{"encoder_arch": "convnext", "encoder_isotropic": false, "latent_channels": 8, "precondition_frequency": 50, "epochs": 21.9, "final_lr_fraction": 0}
Rows from block 3 of the encoder, named by matrix and row number. Rows with one number belong to one neuron. Each number is 500 + 40 x the weight over the matrix's rms, rounded and kept within 0 to 999. All counts start at 0. Numbers have three digits each.
# fc1: MLP up (encoder.blocks.3.mlp.fc1.weight, 256x64), inputs 0-63
# fc2: MLP down (encoder.blocks.3.mlp.fc2.weight, 64x256, transposed), outputs 0-63
fc1.74:339445516467478793517462503423424520450424538545500522465556442425684531473496500429410500593408478455470466454515436587496486515650552532454445587360437544536453547468551486536453522500620416
fc2.74:583464624563518489552581447543539526431550560513557556433519436529590545468521526531501468527480481546568438423498535487496490575548384515494513518444507494583552421425524521523481539566477535
fc1.75:514554467465466563529507516513522512500460518536423487457498535521513587461483454447492568502425478497435466443510469484589593499554524541536498599493439493544504484480393438415514429429452498
fc2.75:482488448463501519497491516507412524462469522514491496497471409454504474490616520443514407530510599497449483556479461521436499444461426471480509590498528482504530459491444460471493520407507589
fc1.76:468479503501548502534545538463546538537454543510519480523499454491467543463424523528449531483470518473512498529562509516444479494530511510519525531472403523503524522571475558434512568483533512
fc2.76:554556449520466542512533510509488522538519546517541523502500475473478479583582536504517477518463516566558540586524491524462578503504527494510517538525458507507599523516498545505499518532500568
fc1.77:512506508463524527496514542498502503509476545508510514515469503496480528478518518495524542470512544525489535502497505487490514512503483514501487463498447543527506529482476548497510500509493494
fc2.77:498517509516481513493494474502507492487471475479488512494481495485491507507475492541475525500500482476512504474484494505465500444484486489475488497518505490519496514465480518498474498504516507
fc1.78:501528507501513527496482506496556519486458482481484482488455447496472535533501501493477521498473484539505475534489506558488491470492457533477519560528497509533536512497520493543548469508486509
fc2.78:491509551486461534519537492527515487530518524584490533487500476468538479530555553466567500530517541498495504473551493534514492530520523492536483570499494519515512501524557485512517545522465524
fc1.79:415518505496549476487500487475454542518498561544501492505455454511493498463500547468506530481466509512545507470544472530479452546521505575551595583528513493491483525546504494494539493481569454
fc2.79:427526515458510540500517490528542499513555528517551515484452428484515483563550546530462457535529545496508531531545472501517519509522501543516557494527453548507508518594533520547510548395505536
fc1.80:477455525468479492520528491464548537515470482504487532502489478466503542520527477493465543504452509508456465482487461499502592505474479528488500498477442509511487513491447533479482490533502472
fc2.80:490521522499511472479502503457550513483526471523496493527555502505518531532478502469527570506472457499453497490519521513507533488525541524542493526497508497473503503520481528484461476487487528
fc1.81:473487481549406502450498468501516534509472468511530529513494508571522565524495518523527572468516505530494560576514463486507502547502458518516481519487491478465512488509527492495560506494457510
fc2.81:460444533479460473441526502548509551549483517454523529496513452504512464492526555520506479512504525531482484507504492506508489506472472495527507544510537511535558517476526506526519517504518511
fc1.82:342399529562517436496590451490509487521459597488497481478454475421559582570554564512493641515481561491490446504413535489486381579527543540486584491534508475550458458484446554535538446416544321
fc2.82:450405489470349418436502420481536427445412487521516463539536417480498473502484547461482458465467496486394493478601547544447452427498369435501512591468328531539548437575459455521443549441458582
fc1.83:398522501547579535537498536523559577541417478407553469582510500431530522553520517548442571581522540505464483523588468574363416525583442544467547572518528527558497411519543548534487500519489403
fc2.83:531527488516449514436578469498469407440491485497556517570504438441532444472544534483552500478577625488454450546495429459549395519453438409581530603515485496495518451598524497498547630287575442
fc1.84:535478484448533535517392430471476486485482503431548416474454487598543574481541508489448539533525526534543487551554472486513427489524503511574417529541520417518525543514476547515564499453591572
fc2.84:555528496612591438552546471496369543569460512555465496555504514469539453553492534459434467378519516481497540583479581490522547427472607538481475541485499498489460558456455478482586468482464466
fc1.85:546427481479470394475451589515523503647472513501422514549494406566459466434554459487441462421410487588517561531517470455580433529471510502538449517594460485456482561545438471356553487533502643
fc2.85:493532542466495463531514558488518592569536527386584570526498440539555479541558570544501469472540576468462451499411479391474457569471463453585543621456500584568577454543535500481507547330457567
fc1.86:507503471502504502457472488482493511527502494493506497504482523514493549513487494462533535490500480553468509525517499520509499493505478516512522522522464516473507516510455484477510485490481489
fc2.86:479503501473442489476509493487475496470470488509467504493496501481488510476492535494486495483491478490470494474516469466494493485490476493467504483486481499465505493487480469483492516495521482
fc1.87:440475439498504508562495461457472497472544493473536442474525451477535543501486485478508494490415498512501481514520481503519456522524434516593480494498451514548490503495389519483552499460495488
fc2.87:414545539650552538567554579446521533502421518535614519576506542514498394511512503510467471413479469436514517559456458388350581561422485442560484546475474480394508598500534427539485531488503643
fc1.88:507505490480543481451495584617545468461363447483458443557500467554462455548472524483545473561475516573418460469516478484528465498565517544558475465501482391514509512457474396482537565479508453
fc2.88:490563422502542514443507518539418492492476438504490446572461447489489464429535455475475437522565452427551559600521446534445516400524527453456559429535476468529467516513583499506520479523593536
fc1.89:428483478408336448486545443606543617511401410515376577442608408489665545456515553581554556476499551541518487499463397497608503563592496615454551606460566490435577550385508546630506498552420495
fc2.89:569654495440538444462507376499506619425568456483411558531511542499477539496439554614452485596479426434524580477470489608421640396554484589406483263529461511558428613516564527597419562523625581
fc1.90:451496469499465478477475519508504511449551506526552509504483513462517536507504533465536543485488520538475584530491543482534487542555478562558494507520461518521532483495473457554507526451407534
fc2.90:479446530524485520530559576534491552512499543493564536497531511498543505525514584519473480473494540540522559524469506406541506552468485551491531550539554534524484558544505489548550561479547503
fc1.91:530451492525518491529514529525507464547446479472451509507498407543527497505525451484477506474451537519517449508510506503509541513475500537454516501497405493526517552461472533455516388461471520
fc2.91:455474516517492545506512545478566501518476462454498484431504496518446493472509511450531509471476481525559458536422464447496478542461442444582542502499453462485545511521464445444527513464490456
fc1.92:473487499495489507519512513506512522546493507502478498511507459458484522487486517517507508501476535529504491500491502473518486485518525529476524498470484491524489495515484516493499513450481521
fc2.92:515498504485494502495516519528481496498518481487488486478503474469503513491528495492496492500520490490504484501540498480496485510520483506476500510487480496507503494499508478487517502486509485
fc1.93:508462484500489588409452497472487507515499543416461477486459484549449518495497468486462586503510480555491518567537491571528412449492460532507519452437470493485514477508413429502497489517595518
fc2.93:525518476544533466453510485474484493518528535579456525470508518523495529460424441512547573477467536509535530448473478500511527520541518476547490421477559436521469495477508529481500472623495455
fc1.94:454445531334500431461613495540421444453428410503445530551519668476426566494505576517588450417408607546482732511490513546307317453572307631543603488530529577554553576486452505619487590536364348
fc2.94:531492531592429383587580473462487518521458487495423569475618545437389481528410532570520487412388472492467520380443597448582423508493474591367446593480546454490524430399408454536556445479428470
fc1.95:482487465480499510509486551502531512463500535488524526537498478539476507487516471502490529503507509508513537549528522521466494530537470521545478532493453487528490536527491514447513482475515516
fc2.95:474473465471475501498487486513511543504529476437489493503522500480495476510515488474512497473440495488506523562473466468450526496481513480511495493521500492522494497512480517466482513465499455
fc1.96:502472485509491503507497509514513526509470494483508514510464456486497518515455491491501539507479519497506493551516530497493498489540498519472501493503468525517521495496495522479530519476453538
fc2.96:493503514509501520528529508514543529519520520506546512519519500507560555537531552538523508506518521521538489520541523483525499533521466486528525527511488536530520517521518490514532547486542537
fc1.97:490457514485516494468517510477503530519498490498502513498478446492500501503481479488502527503453518499492514526526519506528524477501483491490490473454484517527491488496507503468509518486476503
fc2.97:495450467468532493479483484475522481501515496480494460504491463499522490491486511512518520446485469504480468491530514518502480525502489454522481477455473491509495463489468506456465501525484516
fc1.98:507457470524569567493508481426447543479438572572527414488509554497502516426512580512489563564391524468529502563505457577385508493518540556555516517539534463476524490586537585471610522560442530
fc2.98:396557408408491530520506554490574536486553514477532384451392532517444526581512414442528538443486466478559552540548460513484544461570538414499480438470479507434493545540547426466389489504445558
fc1.99:503509482465555535492478511488524511492500484480489511506500462552477535480512508453482512482494526523483509520473490515511534508494503473466521514486500527525489486507461521457533486495483485
fc2.99:513529505519533516511501512483503499507519494545524458548510528533535506513516499490526498531522449507508528557551530512547528489534523516505517480529499501477522536530524492500490537543522486
fc1.100:471469496479477513545522526478515501515475469475468464504496458506479471481472513544509472482504536494473484514487503483523511514486512567419512479481483506517473483476462515492518507499516490
fc2.100:535513510501527515529527527507488519500520506516518532527497518548511518527486500491515531520580504487502502507558526512548535509495548556528507494522517548510524502516524528541548525567519499
fc1.101:464516561476471493573409528421474586436393401526474503551492465464568505428470500482451533569510488405505489523544435545468514564588595527524554504532446478435496452495515536487489464544483555
fc2.101:533432441501472496539519587420487473500464497545588463575602612518481473416434470535514497355526510463389517501531484394516500523531496490481516473452442501395501510478464437442561517535430476
fc1.102:471429540471463685610635603490511525414363587513409392456506411560526480393562617660500508521386577385491538433443444426406504485499544614441619513463482497400482496593471608482503506598609353
fc2.102:540460498454523516679529476392507523514506610491587584393520513577433513462537545613449524392472591607460485424470496474514504642464415592384559550482581470491477457481412516425593449661474484
fc1.103:417521495488478454562498510587458542564390550526464459507524475460462530482512469493489469577576476483517549519473462466514535529461503541439515542522363441557484504506520474485429468475428440
fc2.103:454489464481656539393452511451533384481513527535517438476461527520465531504465527493468488433452522602572482496411306619449561494482560509526446408499496475482419614506541464515455581516498550
fc1.104:479466535475492523504522517518503500540468523476487514546510477451513503520522520523503543534483562510537487519506528507474480476549516497504496513469491517548484489511537510473501508460434480
fc2.104:505435506508480509507484480521537457520486498482522518502518462493527489486514461499510451489515496513494494524522513520496485490524427474497470536485459498515484441493486481478531517487483503
fc1.105:461417442472631586580441653502506437473492443534586438544445465488479592451451563441466516472459490475493389580443529569414519384543531378580523671453484368581534544572657512449531526445572421
fc2.105:490597503563500408538616500420506508427470372507465504443599533571461544377397476635444532487567437403513518433466555559535419437560447607432568509514488441480451532471540491544487476488574553
fc1.106:494501509444448497465503498501498498489449486501492475495469491497501503485495510511496521516471556444482537516483475474473485510509510525480506506465471516515502485495494480532513491492451507
fc2.106:511476521521499512487513510517508491498523521510557527498509517476523508520485474489506496509506486528511508515524525498505529481517516503477469525507483512508497481482460510532558500493486534
fc1.107:430514571544497507479482499376450534578557474508413445470422459472456553463517463431374541419486430457519549563470479553470492395501613539590426508467453515413514453618439504416451445550645594
fc2.107:531485520467603513421438395526461504534541492541421508429459383528471568502518469537521413660515488529681501447511524644512494483581428553458499442403518465576491441481520471512448416572535521
fc1.108:547440424443546531438426536458573523412486443537446513481481457523483514478506557465459535433453524559562589567532451496543533516545418545515471497543473450522582527536530511491453490470467534
fc2.108:484455457500462510442582481468471476459525463498438488472459496524539573523491503555483530551587442538528526483522463515546485505507450484521555469464499448546436498561492501530462508452598462
fc1.109:469467467488493506511487492506509528525494497516507499497512465481528525511476513505520522479481512482506525544502502481521505526533488518471498508475469506513492487514493511513509528478496527
fc2.109:481490476466491507481513525512494483507500504470525453489508457455496521499512508479479481510537491497500485514510481456489470490490442482500526518482484506475480505528486481484518504469513461
fc1.110:461391563473508522502508465508557505478450567524455481488557454517547532496470564590545542493473535525493518521491542471545464493533527486487535546454443480484455465520439503413508512447504478
fc2.110:501562493485478565526485617552434496557594483469503453564519459487547492485579517476450475551514594403477541571487472464433516524476516435541529450483545509455507440510486461481498465409513495
fc1.111:494494450516478538528476486479500493499470511490475489513499496493513501516537498504505517514508512523508483524495469495521515517502461531492534573515473492511509526513494519538535479470453475
fc2.111:472508514484500500497485496498543517498510547521472471473506542526514527494501493492523460494463541570453490484500508506476518448496510543517487466501487502506434511519497493502497512520501534
fc1.112:432430559464407328579532480515445509592413579444507538516605352563453514469491541620422593513510589617479475442513583457587414499602621564469484472488435461467465558544336441473524484416503692
fc2.112:607502445419453641474488410636534383500508453606508564590475519465481450458523440506525570655511513495484487522708541638658542473661541498463521502381492589435557392517515535415464580474541514
fc1.113:482484448503479433475475491514511521473465511496503505457460436537515574492489509496456544499474497505509542551529537511470493498495457514507494551510483486474492457469489494501523480489444526
fc2.113:472472514477489484509497514502474520520479518505523521474498484519540479481519547493486510533484516501502513479432497497508499545477486480511518567566506491507508480522498474491480521528471500
fc1.114:451440518461479475531469458475484491588438447534475529494431452494557518473541538492457524411467480576511564543458512506494499455501525489548520576512473553467479527442561444503485462549446530
fc2.114:492532464504469528514481541545531507544552493467481465526472502504526485468470501505520432601463474486549507463443515517481485510491574535475533513512521494479515518551517452458494465442497508
fc1.115:503511495481467451501509466527469482580477484509480501399507534468521541493501442481494560486474518458506503539484487513562457486522503495552517528514455437497526465516486558470536474493525511
fc2.115:517525488547538495520504526458482480484475531503523535498533532554503532448496494487473588511541523497535521517508535562517454440543505486481526544507508525467518496483449488489476501539502514
fc1.116:460493484497544548490521544548478520552489516508480524539532495488516504472497526525515549508477539552494473533503473505527490531492502510457542536491505499543507476505481542516506501494504491
fc2.116:507514504495546480475464516527491490506498464510509493487481505518490493488512492479532533531515499476517523495496475540476496511528508495515503446507513536508495543511541524521493490537552533
fc1.117:468333393560543528452515511495577426410407509457539508465426541435521389587526514485414507547533502421421414445489467520544484541485449668507448460483533395597493442470526540581450381509496382
fc2.117:453644518318262544624598584674464472394523584527428606552571604284440488623440500468451335572490490362633492449470447499390631665501480427558369399377257697578539468534519453658514473350547497
fc1.118:487467444516507503601430469458453479452410535486489528476511562464489529470576542518487527483506526493466476516469407513532419491597539488545616525532452484471504450528499526477518492489609458
fc2.118:548507452525455506561562516466503498497495533506448491508501554518512462562439528501515522418482486553424428477539530470553542488476535507576479525511546554465513484551488489483526539474468410
fc1.119:479490504483447447485454487491541506507506500529472500509449510472465518490532536473542523478472505528473553527514538524528468481496481487536524474500455518533509465465499468474505475446424488
fc2.119:497483510465505529489522527523488526512516538498514535516531509541457551498470523499487514542486528517528523493498518498524526558486505580467551463540524498534505531533506495552535533522551513
fc1.120:452435527464519514530539446501499477509465548472500514469526509569462564471510471531426484486510525550466524545463567504467491413524427502482444564524434432541535541502512443514484472412481465
fc2.120:420434454493546501460483648563483609627577506387482482523485555457602472520552529450515494452368480389447543576441467450411505483516474418406460461436430536628428554473530464518459545464457429